Weights of a small image classifier.
Model: activation celu, widths [96, 192, 384].
Training: muon at rate 0.0073, 36300 steps, batches of 256, held-out accuracy 100%.
Data: 145000 training examples, 64.1 epochs.
Rows from block 7 of a small image classifier, named by matrix and row number. Each number is 128 + 32 x the weight over its row's rms, rounded and kept within 0 to 255. All counts start at 0. Numbers have three digits each.
After each channel's rows are labels from the 100 images, of 14848, where the channel reaches its highest value: "top examples" is what is common among them. Only what is clearly more common there than usual is listed. The data: drawn branching plants.
# conv: 3x3 conv (model.blocks.7.conv.weight, 192x192x3x3, each kernel summed), inputs 48-95

conv.145:125146078190086066167090110095048155095114142172172078154136095126136138098157107129149112132173150079106141072201139182174157063098169057068134
top examples: autumn leaves; spreading

conv.80:142084079109130128137093109129164125124126149120149130126130137129090150164072108077133184119132100122099139118107103121111153115129111147124148
top examples: pink blossoms; night; spreading

conv.102:118140155150166103147074090100196154121108118202130125118112099132252126183120112143153134121116115123119085192173142129137122106133127090139114
top examples: white flowers; spreading

conv.9:140143161176104111131098159131119109147113114194116076106123089133162125071107114073239116142110116124161140100127151193121144123135108116183089
top examples: bare; three-way forks

conv.86:126183127129153181123120127131103121127149155112175182086157115108156141183130138161182130163141150188161104132136144205175138125233132105117126
top examples: autumn leaves; spreading

conv.115:175118151117123066142159121107139140091181121197125173093113197121102085089114097149097121100116102163107090125197083132116082108165189133075119
top examples: white flowers; spreading

conv.165:095137133103146116137096107146125122127127120143103108148142145109161136150097100082114122201121136098106131090102070113140063101131114134100117
top examples: green leaves

conv.185:192066103165123098070162105086094090145106177119149118188160127134097096137081099157125154136094167116096107126078119128149133179057107150126148
top examples: pink blossoms; leaning left; night

conv.110:101186124139136107137114079095138125073089100138118104117123139078115157102140083110101115168165112110097065101092106142121096116111119136092115
top examples: green leaves; narrow

conv.19:138106118137134137137103065146146153169163120089154126133126044105113085120044148120111124109189141071113080076129083141139095125128126142105162
top examples: pink blossoms; leaning left

conv.12:107149061094138134117127119113135107163066137133112107135132136104158133114097108126106104104134112128119151108121094114104129106153149167127144
top examples: pink blossoms; leaning left; night

conv.155:168127103088154125077100071143113143111092084087128173165098110135173131165125198140170119156148113124080125063136057208121068108149128143159110
top examples: white flowers

conv.10:144084039128144173169113078164079158117153100109153057183097169128152097136133115110098124121149143123115125124100164132160166166120186129141118
top examples: autumn leaves; spreading

conv.153:143098207136110076079070112081178068165131141053116106102124100150136162095106141115181116129101109137154143124066152166125164181141105105125097
top examples: white flowers

conv.55:118091119169109171112117147171113111207168103113125094139116108172137159119137122126142199125176124032126100124119140150137136128080162134136163
top examples: pink blossoms; night

conv.156:155112131162167186137114122120153126093142119123125057116137134107056071102112146084088129094149142100078101178145100094139114130127093114129128
top examples: green leaves; leaning right

conv.169:224157198075154165152142138141096127175195110181113110095105109124084153159117143144090115063104099104073135124188105119121073090105136139128132
top examples: white flowers; spreading

conv.77:175170161157108112105111157101112133187199082108113080106077124141205126098118135136159136141138107126137104110083194139103195110131144148134112
top examples: white flowers; spreading

conv.116:112117108131124121123067142132153120106105138108123113127112176130089108121116133097124136115127109107118116143102107095122107107107107102136112
top examples: green leaves; leaning right

conv.84:131163141186076103124183155104123145150099085125104157122096127170069142101115081076117104215121118069056046125160048146091088112136118071070120
top examples: green leaves; drooping

conv.126:124144100216086126096135142090088131140118106105123158138103096179019167105175086096127114107123124097121110100124071174109080164134126131115114
top examples: red berries; two-way forks

conv.25:162090096091133162091110177137112108133072138149146106132148210136091119118103112095088143255111147093120137137112120078137138098146149114074132
top examples: green leaves; narrow

conv.69:126134168118177151107119119070140119143152091144101149123139103093126136088132132130124112083118117092073158123136110096114088124135067140072130
top examples: pink blossoms; leaning left; night

conv.8:132152134148124130120094125117115101135111136144121107133143140127123130139116110114090114229090123110106129102123114104113131098121141096084115
top examples: green leaves

conv.161:162089152095103084124116139123116094118101113119129136149113125125110117106116144117089128088161134080130169114110076072142113114113167094123115
top examples: green leaves; narrow

conv.5:086150108054153137096158140116113135180099150212127129185135129152077108157143115141124111108187135129049103111147109117120165150153183140104142
top examples: autumn leaves; spreading

conv.174:089183092111117122107145090158121094144108122112187199177162131113135099096118163147166119142168181175107067121127144203181094125196165098132112
top examples: autumn leaves; spreading

conv.162:135094169133095135128109173142103140126122099098155166152108129143158156136209078110131135146147118211072181149149083079135090216180158255112149
top examples: red berries; two-way forks

conv.142:122120138137101100133084134114121154116129127112122123130129129126132120123114103126071119204126117088115118118131090137131098118102132124093109
top examples: green leaves

conv.181:120101098170168074062162078068054108137083138106138115125142126110062029121113112109087115133106157136131118098097108091135119156093159108124117
top examples: narrow; autumn leaves; red berries

conv.47:051171103116157161113084100148080115143132143121111115092122072114129057139132104121124128081146094071120100128157066134106060146143057161104155
top examples: pink blossoms; night

conv.172:104108104142071153173122152180120118046100136104124101108107070163111040109131067102129123156202105139111103122154105123136112083123104111109149
top examples: pink blossoms; night

conv.83:134145134128143140148060058083115067148144169194128101117153152100109103142120113145102112201119130086075081164084107108119105078204094125116122
top examples: autumn leaves

conv.177:116162079099128109100154145135107126182109117124125151120106109080106183096138149125157102095148118062111092066186100200129121081151171053085154
top examples: pink blossoms; night

conv.38:146144077154115089101067136138117149143102114112145020155143124119140109139122111148169143106127144070097055092182119118129143112088193074080103
top examples: pink blossoms; night

conv.39:122093170103162148091172148141150094110139109140119108085127101105185146133105162129159132061124102098187162131158160125114163157101119136142121
top examples: bare

conv.97:130097138161114132118107013091118084100124127116126065114127163108123084121094143106167113116119116077175157138094191196115126117094116102174110
top examples: bare; two-way forks

conv.184:071119117107152080149142091125144120153086164093115128118138088185122148104153123135099123155181136131103130106165100118111110089151121144066126
top examples: autumn leaves

conv.72:126061129205092118138114184104061117159134116175112142139131136190081156141108119121063130107109128118137136075178127189113132162091137117143120
top examples: white flowers

conv.189:147177120163111131094158135118116169137105120089159097168131095140108039124110134098121091105128140090086117098154068161155076128051162043122103
top examples: autumn leaves; spreading

conv.53:141136124127168170149138102139151136133146159094137150106154196118096131068081111123158125250126144110101116155088122144154125089122121121084108
top examples: green leaves; three-way forks; narrow

conv.30:173140186102119147105113153148169086105203112175120125100116113100132130126168182122138122147103112125097120158160109140107079095149106135083112
top examples: white flowers; spreading

conv.112:107113126053116162128178126098141162187089156109104169159142111169133133116156128113046116070109142118117152124085135143095129148198136132099171
top examples: pink blossoms; leaning left; night

conv.41:080154149141137074140034111121150123038143106148114146104090090202062192109172162117053100096183108135076101152115127081117104117172117135164131
top examples: white flowers; three-way forks; spreading

conv.81:103174130135096119141125120092144115123109135099148123128141145136149156122124108125106121220085141089123102088130077089122093092122131121056099
top examples: green leaves; narrow

conv.18:092161124115140146109125072125063154163158108124096126088096094097156151123144079151097114139156108116132083116147133126119082144149133148123161
top examples: pink blossoms; night

conv.106:206117188156086071115071122155150151168198106108122088138110113096193104093163116163109129106112121134088139178065134069116139116121097131136111
top examples: white flowers

conv.15:117088116110085155095183097118080093123113176125144133144141081149116108127161090136106125150167174182138090103095112076145128132110144114095127
top examples: autumn leaves; two-way forks

conv.124:141190106155090112135181054172126080147128123122142151121115174173132167082180150191101099094125123136092138132122098179121058152144169060052106
top examples: white flowers

conv.136:121115136152136107146086111097117142137114125116132103133124119124149118139121134138083132171131123094127116109149078111113091105111143126081110
top examples: green leaves

conv.45:124088127115182128119115116118134126119129116107110117129114140126103109091117111134085114059155136120099119131099142107116117118099142120158134
top examples: green leaves; leaning right

conv.17:129088136162155102103099075191081095066111086144134114101103161083143123072095104114129122097145114136139077146084168114125129065156107096159120
top examples: pink blossoms

conv.43:105180104140080123103104183091141103155063109138136127099127127095117184133144066130091109240115123114100078097110092113127092138156111148058126
top examples: pink blossoms; leaning left; night

conv.151:172093097117134175152123170141176085119159168168107093124153110153172082192174046098169123072123124135164163162183140162111143111152060132223156
top examples: white flowers

conv.137:117148108157083121117120095156176085134120167170119094088120132123120143155082123145125121159125110159099066151203070126122101125115143125062155
top examples: pink blossoms; night; leaning left

conv.175:130094165153161091124178062120152133061117135099087159091104084139188099130106119126167122117100096167110199144126145127104063144180107148183122
top examples: autumn leaves; drooping

conv.117:177088200087099142116064144115117186137137147182140070146152120069176092203126111157069128154108137093172127168088142115121095119116125140119122
top examples: autumn leaves; leaning left

conv.105:138078146178118148102163194117141111204127109123114151143114148108185155123096111161178123114120128111161096102113227167118180146133132102168128
top examples: bare; two-way forks; narrow

conv.88:126121053088125167137215061123125191134163117048136186127150128098103065133141094115082096095133146126093111080170035071143109127095137088114108
top examples: autumn leaves; two-way forks; spreading

conv.87:119121176117125108091045118090166124068131178150122118160161129156213118148128065121089134098113178127049125136139027051151076112150059117074117
top examples: autumn leaves; spreading

conv.79:118132065161115120101168109119072096192124086146107162116094078115136161090150132171199094121121106143187129130198118223090146137136150120158116
top examples: white flowers; spreading

conv.159:086171089037121126130075118138100145139142106132108129111100111129118141091099120133122109094138117125125115099162131111125158118186161119131209
top examples: pink blossoms; leaning left

conv.60:122106142098141097149140122166159114161156132132107148121113193103191084138146184178115125120141122126118138153094136092116173096161170141141119
top examples: white flowers; spreading

conv.188:181066163123145158149130136183164137127186112140127124130121184157117156138151154152137214133186122071084168157129149154125145138098169130147181
top examples: pink blossoms; night